Weights of a small self-supervised image encoder.
Model: 9.7M parameters, norm rmsnorm, widths [64, 128, 256].
Data: 197500 training examples, 18.1 epochs.
Rows from block 5 of a small self-supervised image encoder, named by matrix and row number. Rows with one number within an expert belong to one neuron, the router's apart. Each number is 200 + 30 x the weight over its row's rms, rounded and kept within 0 to 999. All counts start at 0.
Before each expert's rows are labels from the 100 images, of 14848, where the router gives the expert most weight on average: "top examples" is what is common among them. Only what is clearly more common there than usual is listed. The data: pen-drawn characters of a made-up script with 800 signs. In brackets: how many of the 100, against the usual share in percent.
# router: router (model.blocks.5.mlp.router.weight, 8x128), inputs 0-63
# up: expert up (model.blocks.5.mlp.up, 8x256x128), inputs 0-63
# down: expert down (model.blocks.5.mlp.down, 8x128x256, transposed), outputs 0-63

# expert 6
top examples: four strokes (77 vs 22.9)
router.6,202,191,169,216,179,169,250,210,174,194,195,175,176,205,198,198,213,251,239,197,192,215,173,237,216,223,207,239,216,140,234,247,219,167,188,195,182,245,204,190,171,169,210,243,188,193,235,236,226,208,193,255,243,182,168,159,177,185,203,191,251,224,199,170
up.10,181,252,180,185,177,198,200,216,190,222,142,219,203,206,218,185,239,214,173,186,199,191,211,239,254,177,227,196,174,214,206,218,156,236,179,204,225,176,179,230,214,178,192,199,202,229,193,157,220,226,178,168,226,181,217,244,172,196,134,205,218,180,212,179
down.10,228,132,191,187,239,212,176,175,235,251,135,183,181,224,227,180,215,171,226,207,209,190,167,146,175,222,238,213,241,172,161,195,195,174,181,213,241,234,247,195,235,193,199,179,234,226,216,168,169,237,154,183,253,201,191,203,235,214,234,202,171,233,162,284
up.11,239,164,202,175,175,180,187,291,154,178,192,189,210,161,215,183,181,207,215,162,253,196,176,208,239,174,227,147,173,188,160,224,226,180,146,172,216,209,128,192,184,194,237,192,237,210,178,176,183,232,117,226,235,187,191,215,174,175,197,204,189,193,185,233
down.11,232,230,171,235,169,183,172,229,156,180,153,177,157,190,170,173,247,202,198,182,180,166,199,195,201,186,183,244,216,224,218,218,165,156,250,164,183,212,142,196,174,197,216,184,126,239,193,230,216,196,167,181,225,196,237,247,248,125,202,239,213,185,221,231
up.12,245,224,192,184,230,248,217,210,216,168,207,272,230,232,178,178,203,200,222,174,158,177,243,207,233,154,191,225,190,229,220,195,266,233,258,146,177,129,239,202,203,214,195,136,177,151,182,177,176,178,179,191,185,205,186,221,260,211,185,244,195,227,201,251
down.12,121,202,199,155,191,222,193,252,219,213,209,212,166,147,242,231,201,236,219,192,223,252,196,212,219,230,184,210,174,197,244,204,275,134,176,205,156,200,176,164,167,180,156,247,230,179,199,160,204,214,222,178,159,143,204,208,194,184,194,167,196,251,220,159
up.13,227,182,217,150,186,196,171,196,152,201,174,158,206,170,160,166,240,218,247,212,171,179,123,180,189,170,224,181,202,210,172,185,284,188,170,209,224,206,149,188,245,198,171,199,245,187,182,209,253,255,196,222,185,205,178,180,229,214,246,184,211,203,201,173
down.13,181,210,175,149,197,243,189,212,227,190,217,193,167,160,230,223,203,224,215,168,205,251,269,191,183,174,187,205,259,201,201,240,238,147,218,158,178,165,206,194,202,199,187,275,209,203,211,216,170,118,210,160,189,168,211,225,244,163,171,186,220,210,196,180
up.14,184,236,249,184,217,137,203,184,203,223,139,235,158,151,150,116,180,213,227,230,185,255,191,204,151,222,209,187,196,208,215,150,178,200,196,155,219,225,216,233,169,173,226,161,226,199,218,163,204,233,179,210,222,222,244,165,194,230,210,186,217,212,272,220
down.14,219,215,227,184,246,233,251,180,186,162,220,226,175,204,207,140,148,193,151,160,180,193,202,214,186,153,177,233,164,179,167,171,159,207,198,175,214,200,245,201,173,182,228,161,215,239,199,208,209,183,207,186,183,277,216,187,151,237,151,202,186,193,215,155

# expert 7
top examples: one stroke (78 vs 11.9); only straight strokes (77 vs 15); thin pen (64 vs 31.1)
router.7,181,226,231,172,180,181,192,178,181,229,150,188,191,213,185,189,202,187,202,217,189,199,189,228,212,171,250,171,149,183,209,202,260,204,174,218,203,164,190,185,284,192,217,176,227,118,247,191,253,217,200,149,215,202,204,196,197,251,180,174,211,168,179,241
up.10,182,223,224,180,212,144,158,235,204,225,176,208,241,200,183,215,184,209,207,211,241,219,151,212,240,261,227,181,225,202,224,188,225,213,190,210,168,219,178,238,167,156,252,235,271,158,236,283,142,169,193,183,189,248,211,219,211,161,241,132,194,201,211,207
down.10,198,172,163,180,206,221,212,191,226,209,180,183,194,191,209,198,191,200,236,183,194,203,180,180,254,242,182,223,271,212,145,188,221,189,183,156,181,146,195,252,231,153,166,211,246,265,202,244,188,203,176,148,167,245,208,234,192,121,180,197,220,244,212,233
up.11,203,193,230,175,218,157,200,223,210,207,180,213,188,166,230,188,220,177,165,175,264,161,169,196,186,188,217,206,197,214,171,135,208,150,230,224,168,188,152,188,168,218,226,237,163,206,204,210,165,187,225,222,192,217,235,175,218,233,208,179,169,198,253,176
down.11,200,133,225,167,210,206,263,180,209,205,160,238,222,200,232,194,212,192,199,152,188,185,203,208,224,188,219,256,190,192,212,193,228,188,200,200,215,149,217,191,184,173,165,192,236,222,213,172,224,245,142,192,167,175,235,224,144,243,187,190,148,195,194,188
up.12,202,189,204,198,200,220,203,199,192,231,205,232,153,187,217,175,204,233,213,207,144,174,204,210,234,242,221,156,206,190,153,145,207,218,121,169,219,227,155,179,197,158,134,223,241,229,189,214,145,189,212,194,218,161,169,197,194,165,273,230,188,233,181,224
down.12,178,207,177,133,229,230,193,186,239,208,220,213,192,165,184,168,231,174,239,216,201,232,168,142,184,173,170,221,241,210,197,246,239,147,243,204,240,163,202,204,201,251,238,279,252,209,196,246,174,205,221,213,230,204,226,178,220,140,223,151,178,231,258,239
up.13,198,242,170,217,194,222,143,265,183,182,180,204,211,217,200,191,189,171,171,224,235,180,201,185,220,206,234,213,249,175,212,160,179,195,178,193,205,161,182,274,213,195,198,175,204,249,213,157,211,142,142,183,173,223,199,224,155,180,187,157,243,194,210,121
down.13,186,215,183,245,179,182,180,176,210,251,170,193,208,211,170,201,213,212,213,198,175,173,181,215,240,195,187,223,213,256,142,206,157,180,225,186,204,193,215,213,202,200,195,191,161,224,136,212,190,243,207,170,215,216,217,210,246,155,239,239,219,281,244,257
up.14,195,221,194,255,197,158,206,162,194,220,219,219,204,214,181,188,200,253,236,245,176,192,237,220,161,239,184,216,195,183,213,191,139,205,214,131,166,218,244,176,203,188,201,197,168,168,199,166,150,257,163,216,218,248,218,211,190,178,170,144,201,195,209,186
down.14,209,213,206,238,151,198,218,208,211,193,249,142,215,202,225,254,201,142,136,194,150,208,205,226,259,167,268,138,170,162,255,213,200,261,170,241,194,199,171,204,185,163,190,175,124,205,158,194,260,147,189,164,188,194,193,220,195,163,206,188,199,165,175,228

# expert 5
top examples: one stroke (56 vs 11.9); only straight strokes (55 vs 15)
router.5,172,158,155,178,220,200,178,212,200,208,183,229,201,159,216,175,159,235,215,199,172,218,228,207,193,176,260,206,249,198,200,235,223,166,202,182,207,200,175,240,154,214,170,227,210,157,171,164,197,174,232,196,182,143,167,229,214,218,201,199,205,237,208,209
up.0,184,181,197,213,193,235,225,149,172,232,160,200,170,230,140,173,200,231,214,204,202,206,218,236,204,238,222,185,232,150,198,135,163,233,179,222,191,242,167,192,191,152,205,166,232,162,227,228,156,131,191,174,210,194,156,232,173,200,208,228,173,193,173,181
down.0,185,203,199,145,211,207,221,232,220,244,164,178,186,172,235,129,207,197,237,200,246,133,139,196,164,187,176,198,131,188,198,227,210,207,261,192,217,216,212,189,196,208,193,204,200,226,129,161,206,265,174,184,236,187,210,176,175,161,208,148,222,201,236,252
up.1,230,170,204,194,187,220,205,136,204,213,182,196,178,233,147,182,206,178,184,205,203,189,187,223,182,190,248,210,213,160,228,160,198,207,111,208,201,235,189,204,189,158,199,137,173,174,266,186,208,168,182,230,183,199,163,201,169,216,196,183,161,245,140,210
down.1,172,200,269,170,146,176,206,223,207,241,148,157,160,124,246,209,186,136,218,161,210,202,168,173,191,203,155,237,192,210,218,188,220,186,265,147,204,222,199,168,231,225,239,203,210,212,167,218,207,220,176,220,224,212,205,169,198,227,217,175,177,172,245,226
up.2,242,217,240,225,214,168,211,176,172,186,195,232,256,181,181,175,168,220,200,176,148,183,179,160,181,173,178,217,209,244,199,206,184,187,219,171,154,162,211,196,213,213,223,236,249,159,207,193,194,220,220,216,149,194,246,206,211,220,141,133,178,201,292,163
down.2,174,169,204,194,190,240,221,191,192,194,214,189,211,171,236,194,236,197,154,237,125,274,240,206,206,218,262,184,212,157,214,200,211,142,219,186,211,203,197,208,230,145,198,186,181,231,241,209,197,211,159,160,178,195,176,195,242,182,273,245,240,192,175,179
up.3,250,199,211,228,170,226,249,199,182,204,207,167,205,218,208,173,197,219,178,200,246,201,217,239,203,195,205,213,211,145,225,180,165,194,233,245,172,234,211,230,166,208,247,172,170,174,147,207,171,143,188,220,163,220,200,170,264,217,203,151,206,175,211,206
down.3,166,208,252,224,219,139,201,245,162,196,229,181,229,197,231,246,216,207,201,150,217,145,172,232,229,245,199,145,163,170,205,178,140,277,220,163,151,218,203,201,205,161,163,162,234,184,174,170,205,232,169,230,145,221,219,211,187,193,192,201,204,126,230,159
up.4,185,184,207,222,188,194,198,208,225,150,160,248,183,231,193,217,227,180,204,242,177,194,190,224,177,257,231,219,194,260,200,209,171,190,169,226,169,185,202,231,205,188,188,121,162,176,229,173,189,271,198,177,162,194,169,133,141,242,195,193,217,213,183,199
down.4,207,246,228,169,217,270,258,187,217,243,202,221,160,218,179,197,201,223,228,218,213,240,231,159,178,154,198,218,189,166,220,170,167,152,195,132,217,219,219,185,208,208,204,236,210,196,205,190,208,160,209,225,207,285,194,203,203,218,209,178,206,233,212,185

# expert 1
top examples: dark on light (100 vs 50.4); only straight strokes (72 vs 15); one stroke (61 vs 11.9); thin pen (60 vs 31.1)
router.1,217,164,177,214,210,173,189,160,238,126,183,162,190,194,253,218,225,177,216,196,158,151,227,152,188,185,194,151,222,214,194,157,166,210,157,212,214,183,225,186,227,245,271,209,178,206,193,207,168,245,192,223,216,227,213,177,209,207,252,224,145,221,182,240
up.0,220,196,200,148,180,272,153,195,161,175,200,190,193,180,240,196,160,202,188,230,204,172,207,163,196,150,170,134,180,246,207,172,245,228,161,193,235,148,164,189,214,252,244,192,258,235,202,219,212,198,268,177,190,181,236,210,230,177,164,188,173,216,165,271
down.0,186,193,164,193,178,193,219,194,222,207,179,207,177,210,169,136,152,265,250,174,233,222,224,178,122,249,192,282,232,178,195,217,209,148,205,194,205,221,191,204,196,227,257,226,203,224,225,245,196,158,205,183,286,162,169,231,214,171,167,233,178,191,205,211
up.1,217,212,185,204,239,207,192,179,195,154,215,213,177,241,186,188,204,250,181,252,182,238,201,197,150,135,202,212,200,199,234,201,229,217,142,220,198,254,209,162,219,257,199,218,198,164,191,223,174,209,246,232,228,189,203,237,242,145,223,200,210,200,204,208
down.1,222,234,224,186,197,203,168,181,198,172,205,221,203,199,209,199,163,221,218,207,202,197,205,207,159,182,250,150,250,128,197,205,222,192,250,179,258,189,164,191,187,121,192,192,227,183,188,224,206,138,188,223,189,228,255,225,171,137,167,199,239,195,175,210
up.2,254,181,205,213,173,226,209,211,152,166,226,198,204,223,166,175,248,248,184,201,261,232,173,199,179,199,254,208,119,146,220,217,196,179,182,190,215,227,182,233,206,219,204,204,225,204,188,171,261,189,201,171,192,242,220,203,170,207,198,168,265,200,272,163
down.2,226,157,236,272,191,185,226,218,199,257,243,195,187,205,175,174,213,225,225,172,253,178,164,197,213,206,177,200,215,207,145,269,148,182,184,164,208,216,237,289,203,174,208,203,226,221,163,207,180,197,176,234,174,221,177,146,243,167,239,219,231,209,194,160
up.3,212,187,215,155,201,157,217,214,139,202,121,200,170,149,218,188,164,225,215,214,207,248,186,231,167,227,188,192,139,228,214,144,226,158,134,200,132,142,201,193,208,196,207,166,251,213,182,180,246,240,193,205,223,194,196,195,216,182,198,178,209,202,238,143
down.3,231,179,164,189,230,186,234,228,205,198,147,195,192,188,210,186,214,167,187,188,221,147,223,196,222,218,173,240,256,195,222,151,192,214,207,163,177,174,132,167,213,187,228,217,161,235,240,215,251,206,159,191,240,186,206,206,181,178,204,240,205,168,204,228
up.4,226,197,191,177,194,161,238,234,188,169,174,178,148,231,196,157,224,177,205,176,234,171,196,193,239,210,163,153,223,217,226,174,200,224,212,169,224,210,90,223,219,191,206,229,193,232,225,192,222,219,206,157,205,184,233,197,178,199,192,207,213,234,200,228
down.4,231,199,121,200,226,226,182,137,184,161,190,193,180,230,184,198,229,285,194,184,228,199,212,185,147,241,199,230,215,155,206,156,201,221,196,224,197,233,181,154,189,241,164,213,237,254,242,242,211,206,205,241,242,204,173,212,169,191,185,241,221,159,184,145